{"image_size": 16, "width": 256, "layers": 8, "init": "trunc_normal_002", "lr": 0.0016, "beta1": 0.9, "precondition_frequency": 16, "grad_clip": 1.0, "steps": 26800, "batch_size": 128, "final_lr_fraction": 0.05, "weight_decay": 0.1}
Rows from block 4, named by matrix and row number. Rows with one number belong to one attention dimension. Each number is 128 + 32 x the weight over its row's rms, rounded and kept within 0 to 255. All counts start at 0. Numbers have three digits each. After the name is the row's rms in percent of the matrix's.
# q: attention query, key and value (stacked) (model.blocks.4.attn.qkv.weight, 768x256, the q third), inputs 96-127
# k: attention query, key and value (stacked) (model.blocks.4.attn.qkv.weight, 768x256, the k third), inputs 96-127
q.0 098:127042072101111156118145128195143099117113105161138193197148138072136143194116118109109111132099
k.0 100:133130100101132106147157128187147103136072151172144125073162111114124094059145123096094145072089
q.1 104:084161129112143157129098113160122162171140146114153149152133135037109112121105127085122081148097
k.1 098:144177165112104160094179164087139156167169088125160178174088104110075115120094145108100078132137
q.2 102:158134099104156134162158096118148121176140079135156049090114172136113130158125178121175104140090
k.2 105:139137085148153107081130107117123195197117219129099166167180080113095179107132147149106180154189
q.3 103:068126176130115132080100079120167160134175165107092152094112148102174189061150074136143116127178
k.3 110:092100091151107153073136122160141118119150156095091150175070124153068138127170065095040144136142
q.4 103:139162143167131033098110091159104151180120153139159121158141138098178111072085146135109145164089
k.4 103:133129078167144073139129138075105133134121161124147102153201073142154121126198141122145082122149
q.5 097:101108098191120102108113158136130134131068139087145126156141123156081121092108107114141122121127
k.5 100:150153106095119109102181110142078128102095083186160164118098131140063134129151122149133146115167
q.6 100:139116103101126130110102091124198139103124148089088163090087127177164050123186148134145112104102
k.6 099:156122140115143147134142141100087117131150179102152133112098200108103126139114148149106087067116
q.7 096:110120107096157149124158090138174122119111127129108108176091150157118149120103047166132153151143
k.7 100:153174137135166115121094162168158128140153159153154152134131090095140148161104118053088108092121
q.8 100:132146146138099137079090156171097160129163115178142111077098096125138119140099090142151085133179
k.8 104:153080153161156153141155097124156091148109107154144039128100134076138152129129147160148137115105
q.9 098:152131115146101139135161096088146126162156161093122113192094151157093140135113140086133079143097
k.9 099:176095172110089151089174142151129084171152171121075105072103139129122166151092105130117116184138
q.10 103:161113140148147215134106097118118136147118124157122084160107142076102160133123124123134119182125
k.10 105:126099162127189156145100091145091145100177135173101080135136161134109143123146168120129152161174
q.11 102:130120110148169112102085143134145082091173110144168175165135162159150116164111155088113170195164
k.11 102:162170115133093086105165128099152121141140093112041156094118147044163178165098133053127137075201
q.12 103:149145081105152141110195099178163136147113206141132119110072161088110146105164129120105131130151
k.12 100:115147138109101156089159100233151102129124161149174132067151174130100178118155114128139090089148
q.13 098:136134149087101144183131120166162149113093146086085138105114141093122150189091105091140091112134
k.13 100:091157149121122132129165128109089108123111186170099061114160091172149177144064087101158152203108
q.14 098:079110105148123167094156110137154118102088105123061110155139117151123125163129149119110153121117
k.14 100:167182116169197083161058101185145127111152149140139143160107127116145145109163097157125126045152
q.15 101:180184179166077106101127109060136153086043100157099116130124123125096141148107158087085088118162
k.15 105:130120116119156068136186121107110138112140179116128098143089076089117044154101099167114155174139
q.16 098:055093138079104099114166108137148104180139106092199070120074119119084104112193134138131143078069
k.16 097:130172106150103135070125129121138125134133130143100145143148084054105054118109169144098126130076
q.17 104:085078105045092122213106175124104162137137127093081091178151097145125106108165187122127096126148
k.17 104:118172116120107139092166095135083099181183074133158203098127135192159127139144143132114067085102
q.18 101:080086128133088147134118113110050097078153142196117142168121100134186183143048143131113115113128
k.18 102:125141169137171097147145104096159093169158132094133140144160151096141134170108196085182138160145
q.19 100:080133101186185118102157096152083102126106078113113120171122109121159128167156184168090146119179
k.19 100:174099086123071120143120169152170078165177174109138100103158201124132105087140070098151129103081
q.20 105:112153132123130180143154114099109180096206184121115173065117169145140073161160126137112163166092
k.20 107:111158129150111095153134106143167145105088177151132116093130105168072174101132120141142113099164
q.21 099:153135131107047102147095133151121133105186124140147092109130157158104124152136108055170070137119
k.21 106:148106098159138064160159119185163079116121166125148159162155118115145142062141164160122081086118
q.22 105:108096150128110078113177130143145201136130151174187102152114178145094101161075056122128104148167
k.22 100:129113096127141108135134130108105076158140113129107115140131151165110156137170126067067186129158
q.23 104:112101089100114165122126135122070107152106171154127111158116132094136081122135143147187156139088
k.23 103:176139164129128092150138104155150177112135127133150145114114168129094046143116081110195161188148
q.24 096:122119117157116193137148143184199134124105132122091130135189162152113183176125105131135132129109
k.24 101:124101183178081149157146138142116161127081090110166124146127185139141137102171132169127205111139
q.25 096:066182165099170074147115131115155162172068130089170136134184060113211200142105117103097115091141
k.25 096:108148120127164127159187079106121154120097102133119116214126171092123084104103155157098121139168
q.26 099:125158125132169138128108161079104124116085156144151122115077068152158133104086106074061174098122
k.26 100:136179181103135172124085121185153098066096194131183132136099086146130161110063145132109133102187
q.27 096:127116183091142161107119125134155131103098083037092149138140106147104137167029178095188131105123
k.27 100:101097120137164153159121155168133151123143076105092180145135092146142102114167137166132134132129
q.28 095:095184122138106125153163134070161101113111139087099132128105127104146175157185186119111119141169
k.28 102:171114103102160217089126113146145139151120155111143130061130109059147169127101084133144191135124
q.29 098:130122083052111095132131146127121099103123150077138147131135099113144083138112117113119118168121
k.29 101:176142130129139192069123183154127134140151126084146110103134129160178132137145124179078134158085
q.30 097:117161150117113160157171070108123081162096080076109109099089194230175127116130105086116080176126
k.30 104:138124143141159172179126145118148127133108165121125136048146119112063128119163129111171069115130
q.31 101:146102106146141113110117117121133121131164063148116138115144169100133085153100122113128163088073
k.31 100:124128155069161112093124113154147182102138128162116182086116125091147170111117136155118137089183
q.32 099:145129134154127151122136142166142113128091185167167081126124110171168043161082116173107090119146
k.32 102:112133092141100093142121089153156164141166180166056097086105118140156086163140102160109146091144
q.33 101:095145157126115171108113144130092168143175137151104150131128195161081160100106081128166158113116
k.33 102:120146098117146163133131128090126123132089131101068135180144088130156121146116093130082098133149
q.34 098:084124115144084161158151093111110076081150076089167105087096155127162126069209202100130116144133
k.34 100:104135103143178124117119090147155103138185110118115149114160130113166120101154129117156112085028
q.35 097:122133139171163168110129167162121132153098126154124113199088132133142157169108199102085122122129
k.35 100:109186146108154101111137129072106123123098145143151135112134157181134176142100121069155186125116
q.36 106:117118165151129211142112154152176169122166083179065116108087119090143108096127126114109133185079
k.36 098:145130153112173101121137130175140091061137163141105101124109088095104144118130101091136135100124
q.37 097:155132109167179207114087162147115115142164105145130086109119098237157144137104106136160093131114
k.37 098:096156056115089124193166104115132122152139112123041081194129172111135194138093114149096087168142
q.38 099:095123142132178209140176094123111127094166104113129089146112148195157099132159124123170111094117
k.38 102:107109100136145034097170101142175117144117106059127128089076167191120161126103133095169134104212
q.39 101:138067063125209118166125102123129128122090134125072160106117186116154119052155165149149177129084
k.39 103:133124109151173140104159146121130155131141143143114176201084142135136122142132167073140096128085
q.40 099:168081156162123122144117132101080152163082109195205156200098138099110135184085100170106139114106
k.40 102:113084120145145122150096122109138141155142076141112166083159120066164110160122102075100127159248
q.41 097:119170130169124126091182132117142103093145072086154124179173131114126144138107115205090143134133
k.41 101:099107107107123152150126134156071094137117089092110128087168138144126148097090134116142158118147
q.42 100:170181141144198126082133122196079099127132113132077176123167111105156149114141119133145100098109
k.42 103:141167129164151057108171150093138118172186143118145094128156159199116130058122168129097139154134
q.43 097:175152193078123119124104154125166173121105075155128087157091084140099161134103159103137050163139
k.43 102:140119123158140132099150033148085094108106168120126116135096158124111085134084111088130073115140
q.44 100:107146107099148105128115151127088160095111115129179154177128089102105178113091132159146150129167
k.44 100:111140175108081126117130156068116080126117138156179095205128143100138142120147157171091164146110
q.45 095:068114113144149090105112130144098138154111114150113141114141107176173150080096114151167139094105
k.45 097:110133086141126140063115151157093100155125131082128142200180094203086121131137106117094131110138
q.46 103:029131094152158119136132123109220139101088106117107058137132103162136127139159136132128169065149
k.46 102:106133161155160071130067125076117134091104082015171086101090113095177114098134058182152132153125
q.47 095:132095158127199061101131092096085175104134146100179086068132077079115185105124132172207087147122
k.47 095:171133153179113058148170080122187167168140186098167086129156098113110113119217122106089126146060
q.48 105:071107126129134112105090143173091096164039103122086123119101160165105061104136158175087125082183
k.48 101:146142129090153150165116134118159154090107198067162171142099160134125107152127084129099136162098
q.49 100:119194151150183181157104116174168163144101147091107116093073103104117063182101099110189177183090
k.49 102:155125156092102142087151134143151176183145121144197112052181104055159142144191163155131160154140
q.50 098:151099120216125135163176116109113057069150130055140157115182117170160144044095088070133137122121
k.50 104:088155114072130105143130137150174151110128124102121160126134159097122099158133176154122108139089
q.51 098:101070106139127134113110133140151130094192092078119125116141093067173139096128094128095089115150
k.51 098:204101102144140108124141147100120121085112134151097155049137164114165143122154138116111149134169
q.52 099:095098093136136179118111150114115089135042125152079130099158171114080135116099141152126121155143
k.52 098:156126158094140187152163165162198098173117142147116164095185080123114157187115092163090134114138
q.53 100:116156121106077122136092104094121091094124120112160137124129166129148130092191143143089056188116
k.53 099:109125148090143165141140135150094140182136123116175087204096173137043148140127083138156134070125
q.54 097:165133087121150167126120099106161154115176124144095140204146106137139130115127128172142099167217
k.54 104:075125152161049112149138125111125184212135177170107097119114137121143158121124073111132143049125
q.55 097:130137136125131137066166118135074199153116149139120113084101133123064152131207151121104160132160
k.55 098:104135146089128062126083124103108153190122088162183134105103104150158122057104107143083085130173
q.56 095:129165185108157091139117102093108145178129119097134122122148136089107093093151162157140106119071
k.56 099:077147114125104136118172130164146114086149064181102132086130101100113052173181189131146194100079
q.57 096:096183077125123126146107129067141092101094132083112119132108113187109141125157156166145104126117
k.57 100:084132067138152128142109148139092152070113156143140100017138153139175094090149129157148155132125
q.58 103:134113091153100091064146094139076162181145082108102184122115143141099094125154113093123103149195
k.58 107:088092118142169139128161151101123113144167174134192088152102122136112183088167108110116090121101
q.59 100:127110099157113071102133159081119123104154126146173165111142106088115182089097115164118144116129
k.59 100:138158138099127159120150131157098102070122080138196130142117102174172131173145166122152142114143
q.60 095:114109115135158044135112175180161093208111032083130090168137124158119079127150147145154197106054
k.60 100:156161116096128085122165154070119112077114061167191142165141073164140092084131103098120141125185
q.61 101:128117111155123134097098139182118164149122133099148133162142120105123089153109110152135057107112
k.61 098:116112174065125082109124135103171160100182125155191136102146176121127077083082145159122077204145
q.62 100:043136081126114184144155171145197098117130138129100108105169127120090078155142141143095193085134
k.62 100:087090144135155077101135134150172124110137115077161171140171147095120137167144074164139129088178
q.63 097:091127149128162159088106118105057168063140180114132151218140140115152093125150138137107141116135
k.63 096:126108166182119108097094130218091129115121117131133129107091141113111103184127103111058151162111
q.64 101:121122066122134054099108209135128125144188151144183139151150158146132085111100068131109119201103
k.64 094:165104141166166153180151134083197124111102175150092126154104027127076115134100116192130124158100
q.65 093:129130150149201062143188108093112167133149132171103109127129154115192122133113139049156120211069
k.65 092:147132147115168159152130108088130106168084148214080093115196162097154191126113179123122177088135
q.66 098:092196099162071175105137176125096121095121152196062138115174108168154171104117049158135112089156
k.66 097:135125185145126148128119072130137119071187143136110106104127133065078051149159137107147155106070
q.67 101:152116159118136174051170179115129133128084092130095057080081127118140130128139141169160131116130
k.67 099:156090100110098122134165125120109075126153166149116113110103129186200142150119130120119041131091
q.68 101:122129139158147081154072176059151095144092105138084113144163148115153127178148159131121092139118
k.68 094:088102172127120106074134161129134122106153135119117131117209115122139159110104140094142179158140
q.69 099:124141139131087108142154201120140152123075150153147131123103122092106107148129175104103133120127
k.69 095:131138160139101138182144141094119126175063087139151092049071133096144174159119140129130162145101
q.70 095:132102108114092132212109112120170097112140119142092135122093154098169099143112196098153101107101
k.70 094:124148162115114154170089135117108060076155167112155150164146052069069184166155106103136149110168
q.71 091:134107098166165113142104130138099137163082141124156088078139093182107109105134139144129145118142
k.71 089:094097199125130111161113091148174133105165140152107116109128135073120166081188121086163150066205
q.72 098:111107114089115164136114148176102085111136081127093132164097128132104165115121106153063061138119
k.72 091:117163119136098125144050134104158172090171123059165118144141105103162125116104115156197094112090
q.73 101:193118164113091179146124173168149124104130138072131138026122109155172119120132129118098092165118
k.73 098:162114107142108095113158133155146135105131160174094123084086143155106133109164090155151122159146
q.74 099:138139103106113184108088151127089171159103162130068195188100137075094142087164094135135148179099
k.74 096:161101137149108103092092131136108112137149140119074161120155106078101152175094179136096136117142
q.75 091:132126108140100154180120202086149069124142102097124128117160108182163181117138165098118139110107
k.75 092:099120142111122139129115129177125089136107193115175158105134177136133087141126147183121149098044
q.76 102:088093149145109138099124117118071135112092115137142107159137173128188101086103158123172155127053
k.76 095:110098148135147127116105106169161057175120191169128114116135144106149160104126121145111132123127
q.77 098:149161156097057127143089131140187120116109180135131133130177076089183125130107087087128160130104
k.77 096:119103157103118169138118104173162183065140156131076123121120101138123175154124112136096130085101
q.78 100:099106089156125146094135153154090140033137117130120104114126070112099150130146114113141104132111
k.78 100:095126145097163111102143138146140081133122104157072188102119121132117123144156075104124128145122
q.79 096:139121105131170177158148094156185139166133074137156151118142094166156165109135170115182108085108
k.79 093:117127136171139132132143114118060093191149161165112197160122126054195112093084166119153107068137
q.80 095:194085130111085146107108127103110083143128163105078168064163148124165094160157131100144100150180
k.80 094:161117164069089155098115095140189144138162107143102139120099105078113222150127163164125138191069
q.81 097:101091132116137211144117126110114114117136125165118119110148118078151161160130151147072184103086
k.81 095:081100139103124200138174116142117090114165113132093088129095150117131112085141114185133093168104
q.82 095:085136154105149115072152172058115125175171159126117082173147143156083092140172114069121150175105
k.82 095:135133075115137135168123171112142101157171180097154132184103154125163124166105157121117194133231
q.83 096:168074099146151119171121133159130154215138098169125088193120097103107115156129157062150061130154
k.83 096:135125116135120097124126104172043109155078169121077160131106110127144220095210158226133102140133
q.84 106:101098132140135157126135164101095123128187100107164132097130158180172081127147171120058115119113
k.84 096:166102196110125174142076185099162107142174135093100108126128187167137085153167127100128099160192
q.85 101:091153090061143150157125132100030053167107163095119128140147130125121085112120101163138102164159
k.85 097:142124155154132090149111106157162118127149116151166183145127156114100190144100182126099158139074
q.86 096:142160137132097154183106130144167092107122159087165182127086137131119185104154124078194099106119
k.86 096:130149161129134149139108159111139092117114121095111116099100187125109111152101128172135121121149
q.87 104:157133165127196113167141104105173129152082114134123085108141112140147100149171170124142063131164
k.87 102:125135090158098159134091116101161122111122108134160128178137156133132093110159153118144140144162
q.88 107:112158161048147118133055124127143122048147140117141139123122200152114079141099165140082095085116
k.88 099:155176112140126136113161071143129161122177138120075118142108141173132114117155123088084086063063
q.89 095:144120101109121100099101117151031133128103113130097148140163140119134080167099097176119151146149
k.89 095:147093101146104204089120161148143151113124172117117081040132133139101102109154086137099137062099
q.90 100:123104115150103109155115139150069144133087138121107084100179150125100071108111128167219141116126
k.90 098:137105115128127156089114107142113169123126130142117089089148123059088126151162149122114205114142
q.91 096:120105155104166161172171095074050114047084109082138139141099133050074110142088160119117141152149
k.91 095:111088138092141113118166112121107196164092111109131142151155117142084158086136125158153177079157
q.92 095:137103150092176141160152121136107073187142100155127113120164091158153060114111153128070201095076
k.92 093:125113115114095146107119118141046160104040143162187123143102111139100140115116117160130093159098
q.93 093:102080096165051175142111128126152102174118152115125090139093077113129128109131112153205160117169
k.93 093:132087079150113140168165155174191092100164102127102175115127161138113143097141140107093152095065
q.94 103:095167151177126181148122148119070127208104131173127100116117139144085124148145129099186158155138
k.94 097:121094123152133098112113154127104116110126098073120061105142167097189081159174152122106135149105
q.177 100:122129134149133089129127116101140103039159086118154088160135098115107137129192152149102139190132
k.177 103:114107081105141096064098109153085097080111135127120121148130127138130120126096157107104147171141
q.178 105:176140110152139120096166060141168153160054129149087139123155127128134132165092122134145146135128
k.178 109:128183117107137084142140103100176136143161170124140191150160099158111146126134173147095149118182
q.179 099:108149103156125094154187181204169082115115094099121172079128107152177138154138125090106151113052
k.179 103:109105148121105107137114104103165098125147117101139120153147156132135103144179154139105090082102
q.180 105:150102143105107132132088093090143188094128114115102120125135131088092086125104178083121124169150
k.180 107:136103100191128116146143145109101135114061157140071109099134139116152192104078112156096120120047
q.181 109:122134141102161143129102116159128128152144160112148116075129118105145140110109124143104088158116
k.181 109:154125136122124188074117107115047187124107159157067095073109080147055099115131143156141062130174
q.182 102:129156106118069106142117127080106135150107098150184135111109164165162122056098172135121129127123
k.182 106:088130127143154132151113159095119105086097126127168119162135181119129064155168099115130154125175
q.183 105:113137087070141108137124158060147080095107174127151177161123154099186122087106157187182071135139
k.183 109:148117087097125135133104120121139153156052202160106150176144117143111113128122109101138109186112
q.184 100:051114090146148116076137099097125109120143087046116066121094112066203153131120120101106232132121
k.184 103:088116069100092086131150161094129124118153167149135085103140129097141124119059152084116137144141
q.185 103:140133093126147168136117085168084125082203162098123167102157149210164110115118140096157133140117
k.185 105:082112130145115176071175134159129101083168211100120106114153126130137075047179110050127162116101
q.186 099:151067095159162145114197195080155114136165118093137116133131168125121170113125136154113127127160
k.186 103:048137098170151141171148135139138101138101126108153147076135146152101109140134130144091100145086
q.187 107:147116145094136138108092099178098140096188128153133086131108104139154158152100119131135142190073
k.187 107:157141147188147132061149105114094122077099111103135107194144091103171140185100101079153128136107
q.188 105:136107078145170141173153142141180095085094126069132145104073181198154145157171079139151124124155
k.188 108:163144042143166171115158135163187079158143131082082056108122122145175168102164084099112117033133
q.189 100:133101114165141115120113129191161229146111076119072163155142122115123105094123113109167079169154
k.189 103:133101121160131125192188124149118118161127134186098070066131135119161150145118132113098160133077
q.190 109:156197171164134143112137186091151105191127107145168121144156130121057146161074090144109146163193
k.190 110:114146131083169162159127113138122120107124124125137138130122126106115111123127112128172118111106
q.191 103:111149125157077072134130137138139084127091143143178166097150134145133145172110119081137071121130
k.191 103:135085137149175132141145149123185123115075120086118122155107153197123101102192122119077188120134
q.192 100:139135165179091135042140122143089106141178168181089114088145096135109113162119073138135137100092
k.192 097:172170155085051086068106118132123187157140142090125116102151131121135143126154145126151113154092
q.193 092:117146187108090096113165149166110150063108183157089124144118170158166217139097075126107129124130
k.193 092:096141153136137124191122118088127073096104130063049181092112128157163122108079098108162150127110
q.194 095:123109059137064143136140174184143087113132149092072091120196083156157090137144190127183105075104
k.194 095:104174097129153143122142126106163093166071194184144135137117171198167093124124164134148130180131
q.195 095:165217136141110165150140091123070106109124132132193135145108151179153147099163123064083115148166
k.195 093:120103096148130108132159163121111176145163144126105092078143091144153129146134133076069168115083
q.196 103:174144122156173141095125153120093078095102150154192103150161137080146110122095096114059120121124
k.196 101:096108127140064146111100116062117103117124101106159082116123110108103115130108157110125167099136
q.197 094:155135112125104116119133120119166122136155160123094127121146155105118226057156152163182116130135
k.197 094:119087123076125091112163133134130117181120042133120116185084103114171087112133111071147132143104
q.198 098:151175143155124200107110164070122144140130109183116110150136131128111108166160106115133128184206
k.198 098:169164163113090134145120176071102162100102115073137126148122121066139169147158155126097169191119
q.199 097:143094114110163129092109109117157162192135148125143126137089145143122125120148077158149155112100
k.199 092:134119136104098123070111085183149178105080115118136151154102181175057117139126121141116064107110
q.200 098:063156145120121148129104171125124147099151098159115124102108080172172085131152192126219187066090
k.200 098:128106176130114131150079119076203115131156121148093146140112147178141122107119125161061092107133
q.201 096:138163144119153130116077176138147145170121124156110151098052043099121161086145117099119096145106
k.201 095:128124150148111089100140100091182128156088132166133114168091167142140106138138095149086104194159
q.202 098:162098137143112128162099093111127191208128163163159110158138106123145160185124061173203171143137
k.202 097:143149144123145237156133152104138144100119160115144145099096082081127092065112147102175072149107
q.203 100:176112142135131130158085123140119074112173118136130120128133105104130089100145126064116154111091
k.203 094:172120109102097113100138100154182141127163143168082109140161118177168152137184114115106146099204
q.204 095:123157144130072132115145132087106151158120097131199127207109186092135127158153140127130104088096
k.204 095:092110142179183135146121176156096100086119188126127183144080142117085097206123130168165127079070
q.205 098:100081087164087119131146140142155125147165123143084115140096155175119166194191115074163124144129
k.205 097:105127117118076132124132130087072138145128192160099120091070083140142060120112137115155121135094
q.206 093:160067219123152091106082155134161135152102136192111153141119128130130125106094187152146108158127
k.206 091:132140136124109087165055160150147148189166144043136086144151174162080073139176106097146154137136
q.207 096:149140138067158119078119076117091164167117102145130083126102143110136090172187187081147100101142
k.207 096:127155128119091153153140092126127131133128177170172148131114118209104161116125117106109108090127
q.208 092:104104109148097199152121083109138082122121083178151148224145126112177116133169141118107036151128
k.208 090:128189160135078151144132165153084137122165137162103106089121151090123157111180162130118120131122
q.209 102:097153128105097152156154116109076097139100106115162138141171117087147022196137143139155097085104
k.209 097:082121184123121177101145207124141074085193127092173107073169164125119135173081077121178137121067
q.210 097:122121139110100170156148105123142125179116130147117120119142125142138095138107075080170108167161
k.210 094:138156068172173129169131163137176125109104107144099084118109135134161178126069127087101128157097
q.211 103:145072147125145107127088152172126123175174147163090121120088152143083066107116120128048121107091
k.211 099:120110132115077105106144144114073183123149096150119085158123150158174155118135138087118134146134
q.212 100:113147094152152099095129161149168088097033056145116110116103124130079129163143138137161115138192
k.212 098:108117150127137172180144073110140160052119095131154128142090158118137160118102108150160114148211
q.213 098:141139116152165147105085106126094113167135161161203105094108126138106130150172115101139089158090
k.213 096:164185110148127101149157146114122103149086135124142081146140101121112225177175095125104045092186
q.214 101:153126113100093103110167136154105129137109165119175151110081136083073113135136063112130092159162
k.214 096:151144089127179054104173105120145132133153149117142100144106114092110139109134120150084153071101
q.215 094:082108139128165169117150102129062059168170145100166105104084090090174127101074126143043150124123
k.215 091:113110147135114166101119109098116115136103109176136120154110135073177130201079108144131150164155
q.216 094:088114153085150063163155113081073143170145142114112142154134118156156180117135110159110142139094
k.216 093:097147104140117208095147160138146044137087127099123166147138118187091163025109096159147127102144
q.217 098:119157156122120123163159069154227132071155128077141184095123149087124194121122115118061130118172
k.217 099:190078126132105107101144064151109086132144158080132162049142129120135131136158106106128168124088
q.218 095:132119165164144185204159133158097088132160155114151077108112105167144118067114156146144088112123
k.218 092:073128150102117060165110117185200133126150125154157128104094142099154030139184096069069161073197
q.219 088:077150122114129159162143172095155070119104156081112139131180119146078102173142061109169124158123
k.219 088:157086077142121056189164123054108089147104080115129128065080114135146144167118150073133148141199
q.220 097:111092104144059153162142090109074119104099198210132166152158157146129122140099146117176124127167
k.220 095:173098152091133144139113087103136057130142123129139152147122171144100139131116153133129136087106
q.221 102:096167207084116133144105113134104090104153167126105135166101122091087092143082078159150139096154
k.221 097:136160114087102209162146139148024105112130115166137135102065090127116172120110073165141147127109
q.222 099:118178126144138157113090133047108118129128163123141110144123185128104111130119163125117153112106
k.222 096:117111088124172111157142126098051163130144118107200118154151136138115160176138164149144098146120
q.223 098:099169115105193140138131121116124126119125105108077100169143141092149181141123150106194176118129
k.223 098:174134112136175187143156092133096127116115106095144137099121129153132197096163122133127138126115
q.224 093:114117106107129173111141084133100204084038177130118129146148082182080083075200170145113086071156
k.224 093:172132135159124044162134086139145158140202156135155170115185133096117150155116142097115127094165
q.225 099:185100122104139190146137096116111063087161157103127113101116166112134142053102110149115091145222
k.225 097:101087141174098108093132130154089182146126138091095179061121068128117164160145170155150134107144
q.226 095:099113146107205053106105074117103168159106068134144108126170135090163094111082182098134120143148
k.226 090:123148109141067106115155132117101158163170167148094094163144120116107061154099111123110151148131
q.227 101:082116163101122131101155079100042098145101168125090107149082109140106169064169098129197212085102
k.227 098:080133133171096116156154121105146132142079100143163104115199131121105057120144140122132147169075
q.228 103:108108174095110111176225147104117092164112132141131140159107136147111193168118090094168169123139
k.228 098:148118141163110125156137140147143191108098135090151106115067119143086179152058081102197089163113
q.229 095:186117150113100180159129108074099164132153157156136139192117194138164113108111143088185143131105
k.229 094:129154109120087167134145089134112128144110101137158147133089146130103106166053155173144113124146
q.230 099:177171125153158122143100162191119066093137129111101122136197102174103189164123129114098128116138
k.230 099:179162117122121208135103123107138115118077064134155156108123133237142106161121155116084104203166
q.231 094:137144120179142143112067114167106091133147141164136123094112168128148058144129114096107092116122
k.231 093:099134166112182002137109109095140152134127116118138079118117160136159166122127149151123130125131
q.232 096:072134068111117097128132093175169140111130156116151100203137064153146125108115124159138127126116
k.232 094:114138162103094139155163188099116157181106092222188112150092132116131111187118161111106223143112
q.233 094:150142125098122114118078155158079121155168176136133088157153170146122124084088108183159134168188
k.233 089:107188097156110094128183151134125127142162153096162126155114135081113099120124151162192138133126
q.234 097:099148129076130183160123127086134096179182136100100108146074103146065054148095104099196077189115
k.234 096:199146144125145163100149116144114143162131133167191150128114149090119113110126107167138175074084
q.235 097:094146119139090100160139113115158105163112177156109130130151089073121144129113051127127111126092
k.235 091:091144137095136142125158113142104142107095153190146124116095166130134053105121188167086148100095
q.236 093:101106076089112139080107126078112127122175181171201077130144127102124102122132094104144129113169
k.236 093:105155143166132060129132161092136126154138120108112140150117076050143190141131108117075151134119
q.237 100:108131150122136124084070104154160164161115146205151104139090114173136132180114083168058112101124
k.237 099:104147186123095088146124155161120128142117121126182117159105056138116114167127074088058139107186
q.238 098:134093124161129107146151117086124063086127190104109137144147089157148075116180157126094108116083
k.238 097:082103130111102088117108118064087137161136155115096154081137118171090096145120073095139144167210
q.239 095:077101110149112137127137158095132139084166106086146157120159109141131155074106145067120107126129
k.239 094:119144061131115127134116141136163128079230134123114164095072123188151085097186142110129113112161
q.240 099:071091129125047150164145117057138090114182079130107204203144137153151154106089126141134143117156
k.240 097:193132127117111051158100112118099093097135060123129188121085153138071128128124095112181130110107
q.241 098:115155145136168197098107141097132148153114162137159066196115052160158062163152163097101086141099
k.241 096:124193157126104121151095082136089149104137083145138116126114178141150061147127153074127164110109
q.242 101:182135120092151164137108060105100130150127164142155163079138157132098066095162129105091081134139
k.242 095:152178132174131137058168132139147103087126065132115153135164163112125115093222115148147098134110
q.243 105:077147184194133176111096127127149143188159105119086101134098195109138088109198152102159107137122
k.243 100:095168112174166172126151080149131175103136095113088153109052089113098112116120087134158155088161
q.244 102:107125150153141127150171096037087140184145160141119059166119138104185122143173089124161105113130
k.244 094:124182159113129130131129135165144134152106119085053106128144117129149135138125132179158163063075
q.245 096:127144111124115125137139107128039107146192130134134152098142095161145124137120164102144137147105
k.245 094:112136177120141125098133134102087107169122066063093065130167131103089085143094135126110080109087
q.246 091:156123161100128147101147152063139155041145143135131078125122146096129158146082123107116178086199
k.246 092:089137165162198124173101062081111117116152088160138107103127172086128136192169163136129147141116
q.247 093:171116129172107090168093142145119122129132109109030191153120163178146090127026092098065141114126
k.247 095:141140139061081128123114222142138148116150162109105153172093130101109171149186158057149084145165
q.248 104:164133124186135153137120115101164094119116090065122112099129100140196109132126156093101166177059
k.248 099:137085140130126163118094124104124145127100175115132111139146116093165100134139155091209192159056
q.249 096:086114172182143164106104148130192060135119126129127119127126149112119119100108131096105131148079
k.249 095:123090061122079099105108109161113148125155098122125185095142069100128142164086127105108171116073
q.250 096:155074106156148147106099112136119128078147144100138109148094119174168153121119136153123152168136
k.250 096:088103126128133114068128130197110096141076126156176134059148101139142140140118122171118125138160
q.251 098:125115090099153160113165132136133098117129184106112093126086134149134089136188114105057100175169
k.251 091:136183173126107111144146121175137113178111178152139130127056161147107098076140130110154118135101